A small class-conditioned spectrogram flow-matching model, trained from scratch.
Model: 3.33M parameters, arch unet, activation elu, widths [48, 96, 192].
Training: normuon at rate 0.0033, 6200 steps, batches of 192.
Data: trained on babble in 24 made-up languages, each with its own sounds, syllables and stress or tones, from a formant synthesiser, 39062 training examples, 30.5 epochs.
Rows from block 5, named by matrix and row number. Rows with one number belong to one channel. Each number is 128 + 32 x the weight over the matrix's rms, rounded and kept within 0 to 255. All counts start at 0.
# convs0: first 3x3 conv (model.mid.1.convs.0.weight, 192x192x3x3), inputs 0-19, a 3x3 kernel for each
# convs1: second 3x3 conv (model.mid.1.convs.1.weight, 192x192x3x3, transposed), outputs 0-19, a 3x3 kernel for each
convs0.21 [171 202 167 168 159 151 122 108 133  80 111 155 172 142  99 125  85  65 179 137  85 166 147 131 114 136  94  96  81  90  87 103 159 155 151 117 110 122 148 109 141 132 103 129 134  65  77  57 149 137  89 178 140 124 151 144 132 107 102  98 132  88 144 132  98 101 141 106  75 126  77 144  81  56 134 162 117 118 160 157 163  83  76 108 105 102  72 137 111  78 141 108  70 147 137 115 160 182 132 212 150 160 159 118 101 148 154 112 133 103 101 128 141  74 156 128 131 180 165 128 111 131 132 109 163 137 125  78 101  72  84 157 158 178 200  85 101  85 111 136 121 166 107 153 105 106 120 161 163 155 149 106  93 108 159 104 144 140  96 156 176 154  81 157 161 121 164 202 247 171 104  97 185 142 113 120 131 137 113 127]
convs1.21 [140 157 124 119  93 122 108 109 117 124 117  98 122 129  92 144 138 128 139 132 132 152 120 124 114  96 122 106 120 111 120 131 145 135 162 159 119 130  86 140 142 133 150 157 137 137 132 123 180 195 149 131 147 113 115 116 147 171 131 134 132 117 114 176 156 158 160 137 130 151 171 131 129 159 147 120 157 149  95 115 107 141 130 107 165 126 147 147 158 178 153 100 116 108 123  96 112 147 122 109  77 147  83  86 164  96  82  91  97 137 112 108 136 115 157 105 125 107 104 133 164 126 154 164 131 161 154 182 142  95 144 114 156 151 112 165 165 116  98 126 125 112 124 119 129 101  95 125 102 126 117 168 183 126  88  96 116  96 142 110  99 107 148 146 155 171 140 157 170 155 152 164 172 145 114 114  83 103 131  98]
convs0.22 [110 118 118 120 110  88 124  87 114 138 168 149 150 122 125 119 127 113 116 126 145  98 123 147 116 155 139 129  96  79 152 155 133 105 128 135 135 134 153 115 111 138 116 116 148 124 160 149 150 180 148 172 167 146 133 105 132 106 112 158 106 121 139 149 145 121 170 152 102 137 155 136  78  77 122 106 108 130 114 138 150 115 110 147 129 145 154 138 147 151 166 173 150 121 144 131 127 179 193 142 123 114 112 109 100 114 125 127 140 124 139 161 133 101 179 150 124 139 134 114 112 111 116 110 130 102 122 123 121  86 129 100 117 151 107 102 134  99 120 132 103  83 123 104 125 137  96 103 111  97 119 145 148  73 135 141  86 132 129 105 135 126 136 121  67 121 113 105 138 115  99 141 103  95 117 125 156 139 141 157]
convs1.22 [126 116 134 159 122 130 136 109 114 107 152 121 110 147 121 122 144 108  93  86  81 111  98 105 101  82  88 138 165 148 133 146 144 138 144 134 107 141 138 107 135 117  82 107  83 135 147 137 113 124 127 119 116 117 114 106 122 128 126 129 129 136 126 113 106 151 154 128 148 154 136 155 135 134 132 129 134 144 131 132 134 142 132 145 104  98 105 103 105 115 133 134 141 132 124 135 126 123 114 113  85 112 132 125 149 125 124 145 137 146 130 136 134 132 141 145 146 123 114 149 108 116 154 122 132 155 146 128 134 137 126 141 120 137 151 140 120 129 144 130 118 144 143 125 126 111 108 164 128 114 162 122 119 122 124 131 104  91 115 139 119 124 142 137 131 130 130 131 133 137 144 108 130 106 116 112 103 123 112 109]
convs0.23 [176 223 160 124 128 127 110 135 139 144 108  81 107 127 109 116 182 152 106 108 132 140 145 142 107 134 116 169 145 151  97 142 121 147 195 156 105 111  90 181 239 214  79  58  82 118  78  84 123 119  99 145 166 151 124 120 130 172 189 145 114 154 121 185 225 177 119 154 140 173 149  92 124  70 149 130 117 100  87 114 134 127 127  89 129 109  88 177 157 142 159  93 101 141 136 113  60 145 123 168 170 137 164 102 113 160 136 117 144 170 150 191 133 173 183 164 185  92  86 110 104 110 109  98 114  76 140 153 121 116 167 144 140 101  99  95 119  88  90 145 122 140 156 117 103 130 106 131 147 140 124 140 141 117  58 122 182 175 122 138 112  83  79 146 173 163 126  97 133 129  81 170 174 153 178 146 110 148  98 102]
convs1.23 [154 175  74 114  90 107 197 153 149 163 175 117 141 170 149 128 121 142 205  86  63 204 159 106 111  98 134 115 122 115  93 111 120 100 105 146 119 142 127 116 178 135 126 143  83 150 140 148 115 126 156 159 131 158 107 134 166 172 179 117 111 109 126 158 247 156 108  33 119 185 148 108 115 123 152 179 197 147  79 138 140  93 116  89 211 227 156  90 127 126 111 170 151 127 132  99 162 224 144  93  81  17 112 153  94 167 114 164 115 200 164 161 152 119 122 131 110 123 140  84 125 107 133 114 121 131 190 112 130 160 109 149 121 140 110 176 157 166 161 129 118 156 144 117  75 116 132 172 213 149 177 119 184 107  70 114 164 132 206 152 161 162 129 121 147 183 181 110 145 150 160  85  73 171 115  70  89 138  93 106]
convs0.24 [ 94 102  88  83 131 126 105 128 110  94  65 103 127 111 121 129 153 158  97  92 122 138 111 119 167 176 153 111 162 116 110 153 115 150 108 148  75  86 116  98  76 103 119 127 117 152 115 105 197 155  85 110 124 121 127 134 149 139 106 102 129 120 136 147 158 110 106  93  68 113 133 151 117  74  93 107 135 110 187 161 166 136  93 167 167  88 122 128  94 142 144 134 149 150 117  94 165 149 124 148 177 163  99 132 132 101 112 132 107 140 149 149 184 143 131 156 190 127 174 127 124 134  91 159 171 175 129 155 152 117 152 132 172 163 136  94  96  88 128 127 141 122 153 135 178 189 158 102 125 115  88 137 100 118 124  98 139 102 137 223 144 147 150 103 147 167 107  42 102 103  61 146 137 211 147 160 149 112 146 102]
convs1.24 [135 138 110  92 116 136 100 119 102  78  73  79 109  95 100 124 114  92 138 116  70 148 115  68 133 128 112 106 134 103 100 167 119 164 192 148 113 139 121  91 125 112 100 118 115 107  65  93 109 111 108 106 130 122 143 157 189 167  56  86 172 179 155 104 117 113 139 140 143 159 104 111  88  83 146  99  81 118 103  92 141 151 142 122 150 195 151 119  91 153 157 119 116 187 168 153 121 166 109 163 116 102 161 128 122 145 145 107  84 149 150 181 124 117 138 108 152  87  62  73 131 138  82 107 107  82 134 114 127 118 132 128 143 170 155 170 173 159 119 178 181 130 212 136 116 209 165  94 170  98 123 188 132 142 142 153 106  87 109 144 110 118 118  97  98 121  91  64  80  86  69 142 141 164  63 101 139 140 130 119]
convs0.25 [115  85 117 148 147 144 144 175 138 107 207  89  41 138  74 149  92 116 112 138 130 138 130 102 117 152 114 158 198 177 103  98 100  76 191 114 121 110 131 166 158 121  53 113 145 114 125 165 191 164 119 170 125  76 103 142 169 192 134  82 143 115 132 164  71 124 184 176 153 100  86 128 119  93 169 115 129 206  47  62  46 128 117 118  69 157 142 108 121 116 149 128 112 137 100 121 143 129 147 161  74 107 145 130 206 133 118  91 106 129 158 208 188 132 130 106 101 156 184 139 102 130 129 165 126 145 103 169 142 148 185 155 142  88 134 124 127  95 117 147 113 118 108 126  68  83 173 127 126  90 120 146 125  65 151 108  95 118 136 106 139 156 153 111  67 159  69 123 192  70  69 168 112 127 149 146 132 107 109 116]
convs1.25 [126 112 115  81 126 148 166 107  97 117 138 100 119 140 150 144 111 119 136 192 118 141 208 165 117 151 119 114  75  92 156 143 102 106 160 165 128 167 165 152 180 163 166 203 160 129 135 160 121 163 166 117 143 137 152 115 155 197 124 108 101 122 133 151 102 155  72 109 180 106  69 124 196 184 111 169 144 124 122 150 136 148  77 145 109  90 138 123 108 148 152 101 100 140 145 104  91 164 139 107 118 126 106 144 141 152 139 138 140 121  87 188 114 139 127 143 125 131  98 125 147  96 121 140 119 127 149 146 127 109 127 135 131 112 144 168 106 130 105  69  97 123  76  99 130 105 115 134 173 138 129 147 120 127 135 158 164 132 114 152 132 126 122  85 108 107 134 157  97 136 156  83 135 106 160 169 107 144 144 115]
convs0.26 [245 205 163 162 150 142 135 121 124 128 110 134  78  61  99  79  98  99 124 152 152 146 130 136 107 109 156 120 135 141  86 141 134 120 162 148 165 143 140 156 154 157 107 101  95 170 188 146 188 172 166 172 142 141  73 111  85 121 122 119 141 134 109 123 187 154 136 167 173 145 153 151 160 162 139 104 118  56  91 108 117 146 112 118 110  94  88  89  94 102 142 177 182 126 179 161 125 127 108 137 154 155 128 109 114 168 116 141 176 135 113 173 147 139 154 181 171  71  72  52 110 118 121  64  59  51 140 166 189 135 117 138 121  94 139 139 126 122 133 149 169 135 177 166  96  89  86 147 139 157 171 159 195 162 156 172 122 114 129 122 118 126 143 150  91 133 121  13 129 111  14  85  80  79 132 128 125 132 131 113]
convs1.26 [132 153 147 128 142 140 137 150 137 137 134 133 144 141 132 131 141 132 121 138 133 138 155 129 140 147 120 114 109 103 127 134 117 124 127 116 147 137 140 123 126 128 128 131 136 130 136 137 125 131 126 105 106 114 116 118 112  99 107 124 113 123 135 126 131 123 113  96  90 108 112 123 140 141 125 125 134 119 112 120 115 133 138 130 136 141 128 142 138 117 133 127 131 134 131 134 152 141 144 129 150 143 157 154 149 138 154 165 129 142 131 134 156 130 115 140 121 131 113 117 126 117 124  91  83 101 126 109 113 115  91 111 122 109 116 110 114 118 117 114 110 138 130 119 136 126 120 150 143 137 143 146 135 120 115 109 118 105 113 110 102 102 128 132 135 143 151 148 115 111 125 117 131 121 102 113 113 121 139 142]
convs0.27 [ 97 120  87 106 111 149 117 117 102 136  87 114  64 100 178  97 137  74 111 141 130  93 132 159 196  86 112 137 187  69 119 177  28  89 131 121  96 147  99 136 103 127 243 194 174 168 170 141 155 139 150  74 114 145 125  98 132 122 112  89 137 138 138 129 136   7  94 108 167 115 154 175 134 116 185 151 158 135 179  80 135 132 107 170 176 150 124 117 119 124 141  91 122 105 143 145 140 121  61 115 133  35 143 134  64 204 134 129 144  90 137 119 123 181 121 165  84 122  91 148 104 176 164 107 159 106 149 145 122 153 110 140 113  98 143 151  72 157 141 136 194  97 136 126 161 145 138  94 114 185  85  81 112 169 101 133 130 114 115 125 124 176 140 151 158 243 106  61 138 153 148  93 126 102 109 124 128 159 134  68]
convs1.27 [124 126 139 142 125 190 121 119 135 171 113 127  98 143 120 114 153  83 130 111 108 114 125 152 119  85 147 112 140 107 133 102 143 146  66 151 101 111 104 130  95 117 160 140 123 115 150 120 138 154 156 126 136 120  99 119  95  78 149 192 237 180 187  94 154 114  82 128 190 195 113 100  97 133 119 136 144 123 133 153 110  98 161 146 155 113  72  54  88 139 162 132  89  67 111 106 247 107  72  54 179 159 164 162 131 144 125 169 150  47 122 144 139 124  89 163 142 149 164 116 101 144  94 111 110 197 128 132 115 181  87 152 129 109 126 104 136 134 119 139 101  87 127 120 128  31 157 100  39 170 121 123 193  96 135 111  86 151 155 124 157 132 137 132 112 156 128 169 151 156 186 183 100  80 126  82 131 170 103 122]
convs0.28 [ 68  86 122 113 111 130 117 127 167  87 122 114 156 121 136 123  66 101 129 158 143 142 138 144 133 109 139 120 185  66 145 201 176  86 101  95  88 133 123 182 201 118  92  92  64 167 144 107 147 140 107 123 137 152 144 153 145 148 144 111 131 141 106 137 167  90 130 147 106 119  94 118 148 136  92 151 157 113  54 123 155  99 154 110 140 136 117 115 102 119 128 104 111 107 144 167 147 176 172 151 185 176 133 149 146 140 132 105  93  95  62 117  85 135 194 129 116 124  89  94 176 163 230 106 105  85 104  88  92  90 108 137 100 187 133 141 136 166 119 138 140 119 154 125  80 123 112  68  92 161  76  57 118  93 151 147 125 138  96 160 176 160 131 146 126 106 134  75  97 132 127 174 180 143 116 178 147 117 141 118]
convs1.28 [127 151 106 137 184 155  81  59 124 151 115 144 120 115  83 126 148  88 147 194 133 107 138 130 160 104  73 122 105 158 100  64 119 132 155 173 167 147 134 158 115 129 165 121  92 132 137 134 149 183 134 138 150 121 157 182 147  76 109 145 127 160 159  92 126  67 158 135 165 134 100 123 153 165 155 130 120 140 191 178 160  88  89 117 143 108 163 138 106 191  83 127 105 132 116 150 163 133 121 153 139 115 116  57  65 121 102 130  82  79 115 134 116 124 117 202 178 143 121  96 112 156 147  99 129 144 130  92  90 100 121 159 106 160 188  89 123 160 161 120 162  97  90 105 133 131 131 115  80 107 118 111 110 144 146 112 165 143 126 112 119 158 183 216 158 161 156 118 105 159 114 118 140 137 108 136 131  68 116 126]
convs0.29 [126  94 126  98 106  73 117 129 150  88  98 153 108  26  74 110 120 113 129 121  92 108 139 145  46 175 128  95 112 122 106 155 140  76 118 150 112  77 100 115 163 152 125 141 144 102  84 124 158 139 108 136 123 158  95 142 123 118 106 112 133 134  86 104  96 111 255 200 152 249 175  96  81 193 177  28  74  71  86 154 143  81 152 164 129  72  72 117  95 113  94 114  99 150 135 103 109 152 121 121 191 171 130 212 189 120 115 159  83 131 118 165 169 140 206 118  95 109 213 137 142 134 132 141  81 133 118 136 146 144 158 137  97 153 138 171 124 142 110 113 113 108 114 102  92 180 107 119 167 110  80 119 112 159 107 135 154 143 124 145 129 111 208 131 107 100 132 150  84  68 131  86  61  70 175 161 159 143  64 114]
convs1.29 [122 140 115 145 133  91 105  60 211 130 129 244 109 149 153  93  72 132  66  44 200 122  92 110 159 202 109  86 117  78 160 116 101 147  99  39 153  73  84 194 114 127 145 137  76 163 169 174 103 113 116 100 138 140  98  97  44 111  93 110  79 114 126 124 151  69 106 126  57 180 184 159 184 111 154 155 103 115 149 165 196 159 182  82 107  35  85 161 153 147 156 136  86 174 116  41 121  65  36  68  69   0 103  93  90  95  79  53 138 152  96 175 118 168 169 118 129 134 145 112 128 134  84 118 110 116 123 106 179 115 133 174 167 150 130 129 124  88 183 153 167  98  65  56 152 132 110 178 136 115  84  51 164 109 113 152 113  94 142 146 125 201 123 102 102 145 129 127 199 199 101  81 148 145 139 168 162  93 163  85]